config.yaml
tokenizer: "char"
kernel_size: 5
lr: 0.034
momentum: 0.95
adamw_lr_other_params: 0.0027
lr_schedule: "cosine"
adamw_weight_decay_other_params: 0.05
Rows from block 6, named by matrix and row number. Rows with one number belong to one channel. Each number is 128 + 24 x the weight over its row's rms, rounded and kept within 0 to 255. All counts start at 0. Numbers have three digits each. After the name is the row's rms in percent of the matrix's.
# filt: filter width-5 conv, dilation 2 (model.blocks.6.filt.weight, 128x128x5), inputs 100-109, a 5 kernel for each
# gate: gate width-5 conv, dilation 2 (model.blocks.6.gate.weight, 128x128x5), inputs 100-109, a 5 kernel for each
filt.20 100:118133115088091096123139131117144096123145109165088162131101134140121143147096145097127129146141167140084145114140156112102092071111099081068106140092
gate.20 099:120127108149138141091115106108144085142122073134124140134167158145113097109139140112173127107106130149088108140085102161081185183135084127099150127118
filt.21 103:160127105131151164103151137152102119142156126131124107135111117117104105140160102106102137150122136145118161151136115107113137151176107120121112131080
gate.21 102:112167153074099153102130134141113133180108140137101089102115135134133122105124186139116106082137162106147169123151130156067135166181127104100121150135
filt.22 102:125115128167180111129110161151147122117107162149120118150126132149126170095119109154168109107094093089133117155160129162102142124121141147132159107123
gate.22 103:099115155152161090130121105126175136179118143130145142146126138159141141132104146156159171110135131087118170132127132138146140129144119142119127101121
filt.23 101:140097128139101133106144134132151139118125137120122077163118111104102152112097146172114105129170145117135130118092111125148114116114096108128166159147
gate.23 098:142105164107081110122095131139139150140138113088109150122116168191175133117141142163098114108157115164103152158128156129115138125157137121163122120100
filt.24 103:082157140094164114158145124099101091096105101117067117115130088110183154188153108115146120088177104168137167144109147127085135099147120158156110127113
gate.24 098:110129110117122116098161125157123147178146145130108152165112090151166141134144122108118135163140126139098132141131129116119156134098101077161149108139
filt.25 099:142149139162085151098120144097115161113117149139128100101147126126114143093125151150142103104152077125084090119099131134120142113141115113070129140179
gate.25 102:132134163154121145171135112143162140150146132144080122162126106107107109134097122080140147117144154141133112158177108100089161136118153180133178125118
filt.26 097:168149111098113100138154064133121105102171117110096066136144119160167142097167175109146135127143110127108095103148129113084174131150156098152154170103
gate.26 099:173139159223118125136111101128182191127093159128164123132098135125152156129104100161180158119151090144116143138128132164061131177150131146105121116144
filt.27 101:107130144129141147163148122133097139102122116107112117187179130154164164134082109133112111102124090082123145120106099124118132121129146127163176179130
gate.27 098:148144129111094089103138126108136138136125103100126111098117102120161151135111120132132112132093124129126138136134131100130138144162131121094139123109
filt.28 103:113142101148139120116106112098139131113123146094094150126081139167129147133122078086138125110074141126120108147125141155125136114093118118150095074128
gate.28 100:135098124169156102126159111124073127107169143145097138163162117120128125105089125117119148121146090163140116113118161127066112084136172095112150124082
filt.29 103:109132154154146109085103113103103173159127146104102149099087145108119112103157158143140135112158133172163129133167091120122143084080132119165071111126
gate.29 101:083117098106097194170145144103128155106107099101134086118145091115123121128137128122125136112127158117163154153106104126152121081134133128146148133146
filt.30 098:128138176188147100147084137131106160091120122150159113103118097155108149142110129153166112087170152150162130086092107136138103167137148102136110131141
gate.30 103:131140138141125128087164105147155089119132133138132122108108090121125090101115122132132122146129168109117125101118136146155107101064137152101138071106
filt.31 104:139136128155165104136103083136127098104158141145126118168098104157146122136085151127125116105124111090134111143134098148132117108112155081074085137142
gate.31 100:147107124127166161139147108121147106146099125130117122121125106149118142132176129107163131174140120091153130125156115133179115120109113106111075094131
filt.32 098:113148098133104124120124128157173147141125137131122110095097151173181113130122123165130132144093106107146126167132144124120096134126127113096140141126
gate.32 099:110135147147115119172151129128140146158115092096099138152111142094129146120131145115147123155140163109123142126127091112164108134155126106144135152117
filt.33 099:117150107088154156136120113126150179176145141097098084146137110166157127118152146103148148128119128121091155136167131120101106149142157099147161126114
gate.33 098:083125166115174177130103143141104147091106117149116115125118116112130134096096151105127116139150160158182100120151125090088138148104119140161140157081
filt.34 102:139069127139131141131160167121111102135114128123103126105118145120133116125146093099126138140146098132127111167140148147130121146164142123132130172133
gate.34 097:162137127094151080104132136111138132173057098132098129150100114092126124111163158154087138120088134157133163128147127104106104134116113125105160133164
filt.35 095:140153145160154123139164125142104141103114116107133154118129104122138138144143151117128116111111178145124111164094168129086109111143130101142098128139
gate.35 103:051161096123152142177110168155154143128149097072139143137153114146109114079071131137120130114109185165131105131093131144096131122117107158134123124143
filt.36 102:123096145093133097141156127121118137131176108101141192104140137129113096131099076125144125127136113120142113128169142107133102117090106125116166157103
gate.36 104:108119097145120116086142153117112145160117187099075103130134124135120150137126100086152140128128120139124119150153132117087125127182140126150147147155
filt.37 097:142164149129154142123094096127120130109111143140138088085130139146119159132128133177126152167138158152147140131107162154121137130135098143088104118094
gate.37 102:055133185169120137109127145123096132066173157117109111116153098131098092146126117141139121126108128149138105110162153138112110131144124096129142160137
filt.38 102:130169162126148139130144186080160165072123113145143131116142137151168177094099178139116127086177118133108139126109127125092144167136145106118112120085
gate.38 103:080136114153125118100117127121132148134124134137109110070145112149151164132159153143161130056133144112125125125164142139157130122113135144153169132134
filt.39 100:130121137157161112171078106122135099104111091143114133090148124123130144127146161161174132116171127122090104112127101148150209147168123221144100142152
gate.39 097:162115132160181130132143131119159150142160142124139167132098157113125154151150116108127088110122129113152133120117131150114121118154112077113128145120
filt.40 104:119118144157046140109115096131148111149149161100134163107115151162173142152139139134136099151149096171110157134152173132154137127135110126112093098134
gate.40 100:106113137114113111138102136112164144105110139169101139097142112105125136119153093161107112106134140144102113123132160162112119161117096128131185120141
filt.41 099:104152131136119133083135156127129130116132166110125089088152149114115136124066152141111129106122147164170114121131150144109132128136151147120113104116
gate.41 098:139165146112098127104116147119157124087136108134118150152125101141120143161143121122126117167172139149143085121082130089117148085110122129103133117149
filt.42 099:154169139130138123120143141119154102091141135078148162146141118125114128118139182123135107104131124150139117117085144130159126165097097129095124136085
gate.42 105:144115088138106056122133126129116100144095136112115120142104163118147153110160143148151142119090093154127136162100075093148139140127166095166156154143
filt.43 099:146138124168146172119119099084120111157127156098112123147158137117143155160099134125090118142180107102127125145179143105137150158109094118110110109099
gate.43 103:128162115101150096104133146130103099166160153105083126131153114124124128137133119121117108144170123147101113134134119140148114127122156093074151154128
filt.44 099:151126177158134131144111142148113092131115109110104102123119146106127127100133182181152143141108114118120138081145143090128089121137142142088092137149
gate.44 101:105156159156132105117134159145098131155091151130165144165105115149162137136142105141121070087126119142117148138165125133147140122157193141132123118141
filt.45 100:157131131102109089108128155120125134155119120126117120129146100142125153110134153143135117115061106073120132138126132134156144118140097128150128132114
gate.45 102:149172170190108129107107148125115116081162113120127178134100153133124119156129181133121099139145124153135138088123141131111084134122121104089110124148
filt.46 102:144177123147082128107104112129077159110126128089104113119152126090068114119149140134136125144102151157127080175127137132170128148134108147098130163156
gate.46 100:140161109132131121115130134120108142111146117127158127103156124119140096137134139117126106156184118179170142164096148135163096123113111116101187134159
filt.47 102:100119098087148127129153117146104111151166096130150132169097102172166107144126103108151148112069170112115130179158104122142168112140122143148145129126
gate.47 099:123122077089170137165120120129115157136133112143136130142115119130114116133112113148150154123136125129142144118134128123107104095105098117165142121103
filt.48 096:125105093116149137155157107180127131160113115130107098114127165112117179089144127140144159121147136129137100115108145147144077148152133112126128139097
gate.48 097:190133149130114147178152084131143131092151144161110096060097096121090145157114139123085078153119158128112171153144142131118101141137117121152123118140
filt.49 100:143134127130123130148157108103170151172191112107150104122101117134124146152112127118149118120144173078110162096160107159101153110086093148137138120124
gate.49 099:109161136124139120107143109138151120130099118108145149155138149149143076105116169128124115154129129145130126095113147119131100142104149149112141123161
filt.50 106:126129064111092092142144099129134087176141130109104121124120122128152134148123120106120095118111110103111105075078143150116136122103079100161166187101
gate.50 098:148182111082093135171172182140139135147138123081121131096117166147112123138069150124107113156119123172111127185111137128158114093151108147107116124124
filt.51 101:114166111096116096092132157097082103128115120075140124157172118113093073092130163118144141146150114141125110128129115147141149113115121109069139169129
gate.51 102:097084093106159135093131158117167151128091119171118093150159142103134158120113109112138130136090119146151146117157133124131108110127156132128188161141
filt.52 102:084091096162103130148122143168150117152136140174152125094124103122133149118149107130161132137161130130116113118138153130171147121158165144185190098147
gate.52 101:103101092124108122158129173099146106155156117126099114130075113108099130137150134149115105176164159163140122119129153118116117145107120132104130134111
filt.53 101:160099120131104142160139147120121083124168111129131127155181085128150128120147101113073109152120147088109116122105152066104141163091100124111140132112
gate.53 106:119086085145127116119129132148158087102092156155123110127159088111165112123161110105069148140106139144139079139172150139111118096136139136109130128123
filt.54 102:118121092123155164138107152164103113152151101124117111132124111094126104119132113142146146160155125117144149145108109144137148089115137153092124100113
gate.54 103:132147096139106145111101112104120136143129142097109156128145154165107118136102131065151136153145118110154171144117128120126150120109156136133140135158
filt.55 105:163084129165093119155169175125098163127147159142156144125157112150142121146149123164126129162143092168133139111115119110114153097121130118183131150100
gate.55 102:147131136097135138125093149122100096099102112113129140109089114114145118147122118141106154137156145093114126116133162133135127122118144137143134092148
filt.56 098:136108158118133136116117141100124110145131152099176141131137074100123124135156134125146083144090092114114100140120115139089125114142102119127148175122
gate.56 098:099105167148118126173132131110137098125129102104108106133130162103120120107134081128168145174160124140139104139171126137180174152114083168131102122084
filt.57 105:083123109129120161145126109106135142151174167096131120156096149132107115123143131125093121141143143139141127114087103110153149164165140185126134145122
gate.57 101:131112109109144107118151133157115123144133118108132122134136134131113114118163135108121155099111146121136137149135109088136141110092139120123117115150
filt.58 097:109128128107116129136127134161125078131126126109097088105148115046068124123106155121095112126111102109151114100078125095150119112122143165140147158134
gate.58 097:108107096127140127092155107153185131091122140158132114159105171133154121135140128132114121149140120143147171117167135120135130089123105089107148152111
filt.59 097:110140154178203152158101127135131159123118147120153109103168116086099125142104145200168117167173107108155123160098123123142150159144056133113176130118
gate.59 102:153148141116138097113135116115120131145128127149127111128142112081137131129171138120112149154139129137147104119148121133138118156139091158121111138100
filt.60 101:122105123131126137125104143136169126156123144104105172090119115135112152119122142169149102135111126092126138099129136152114078152102155084117151131112
gate.60 097:132157115089098055104107089119129155148162111134112114120138136153130108113145144095127142108141170122086146122142130148121139113149082092125132067091
filt.61 098:112115111106102152133172154152162116096123159117132106101148129101112129135138115144099145121142132133128107136108100110125110192139130156181135145162
gate.61 096:161143127123136090156123121103157109085144103120096132103107124104167106117141167124161112102146088142120142128121121091115123153126144126113123153113
filt.62 103:110122135102131135083158139106113084131176121138102088157150114072107130118142147160106129113133144161160101117113135126154156142141149150091068118144
gate.62 099:137158140140121094103132174135196071111111128159093137130135140103107113106125137139111124103106172134111126105134105105109116135094112120129145175139
filt.63 099:054093152135153137167166157157158098131089152176145118158143138151126126104073108128141146109139128127110137113134131120114120091125146145154135129122
gate.63 103:111124103117096109149122198140135137186091143130114135116156134095095124132110128113115129082159158130106103143119136144145132131130150128129105132190
filt.64 099:146102116118088116103131159154146151156103158120129146162148157121112144150131141117156120176119147170143138106127109113152174090165173129155113130162
gate.64 104:151103136108124134116131117117116157134136154173138108098142131115113136154114137145098133123125102123115142154123135082175156098130115099104083108135
filt.65 100:079093125151151134088099070136150181113122158151140106132113140096143151160081139137176106130110147118082127102131138117193166136152106127117104094136
gate.65 102:134148129172102165157077092104167147138146100128116107109165133114122144142132143152130090161193107140129144099153192121138158185133137143159130088093
filt.66 102:124155146133124140098113140120141080138125123141148121094150109119139125095123162107116141121117121148132135148126181153142126131118114110124140123124
gate.66 103:115084151123112160131137115140121150148135119102133126091090115148132111117119161139122100119114087166138152126138153155151160120098119113097139147124
filt.67 097:162141126140133089121138099078113097106144193123089070139099119094146129122154163141159124142143127167126115112110150147109093141181109114079151101129
gate.67 098:154134145138105098130166110151091066130163131108130146121111117082116151118153114125148160138122155099125087110123150157107107113109137133164123111150
filt.68 098:160109152175179156102095161104129107126119132149148117134145130124127118139138162104131113138135108176145139139141183114142105100148145119138147125105
gate.68 102:097112137090099142101118136161126108107112121126164122120148120116131140108070107149108148143137153139140140168151168098160105099148112158085064111172
filt.69 101:192170116172175108125130125133057092143127157157120136140150125147113160104151137140141110168126146099152122106106102138127127144101114088181123145087
gate.69 102:089067141094131113127081172150131130135153150177157078183155102098127092122152141145096131120154161169127102101123089132128169134162132147100131164110
filt.70 102:122092131165148175151116137120140133080120129114117149120132139103146146128143113143156121122058109150077139092111090141154093130127189124131082104166
gate.70 100:158153130177155152165123132161153107150126117091113111129143152145119126100136138125155118093129150168143124144107154117113172085096168111111100123162
filt.71 103:117124150142087107143182081109139115103147131138126151116134150117081128124106122111129122131127129100098130100115107128134132124105141142095128142162
gate.71 096:145122150101149155156157122161114111096122108103072150162127158124113115111101080117125117137139166119131121132122112134152149116122097095096108136096
filt.72 099:125130097137113136118140167141158130186186114151108108132093124155147151136103090101099140149095101140108132122100145127112117120171150078122134130140
gate.72 095:169140112121144102081084150149081107092103124091120120141120091096104117153150146110107133172091125192149113101122121125129115118102104134113119144119
filt.73 099:120100138122153165112137165137162166103117098123109097136145120114121131125113119137128090140144127141124124129159117137124156165137149186134126151117
gate.73 100:141142129128127141119103111109153130173168145155086170150127119105121127122145139129178139140166167113140114101155123121104114146144130140095128115142
filt.74 103:101122130083136101116158124106134141112136098181143099142164138116124136141092128174110141057118127086146113138147163139100133109122132144176152100092
gate.74 099:128073148136075114171118124166140149137157176145071156147110136155110130113145136114118105123133135119113161094122093148097086080116093134144103156144
filt.75 102:133081116139110103094126170129132127123112153180186111100161129150122139161117101140118070126122098153098105101121123087147127115139133150128134137139
gate.75 101:140153115126110145158139102116151152148149082119105136166152134135122161163094104094119167141123072117103145175135158103124134119141140148154159145153
filt.76 101:132144166086101137148117137111135032089133151123080116120108113159106134118162147151099129162124121110120106123090116135133138123090120165103080156125
gate.76 101:121127132128149126134101118124067158137156121119126158156118129138094120129142091142148122115129083127158130168126131129124134096091107098107095106118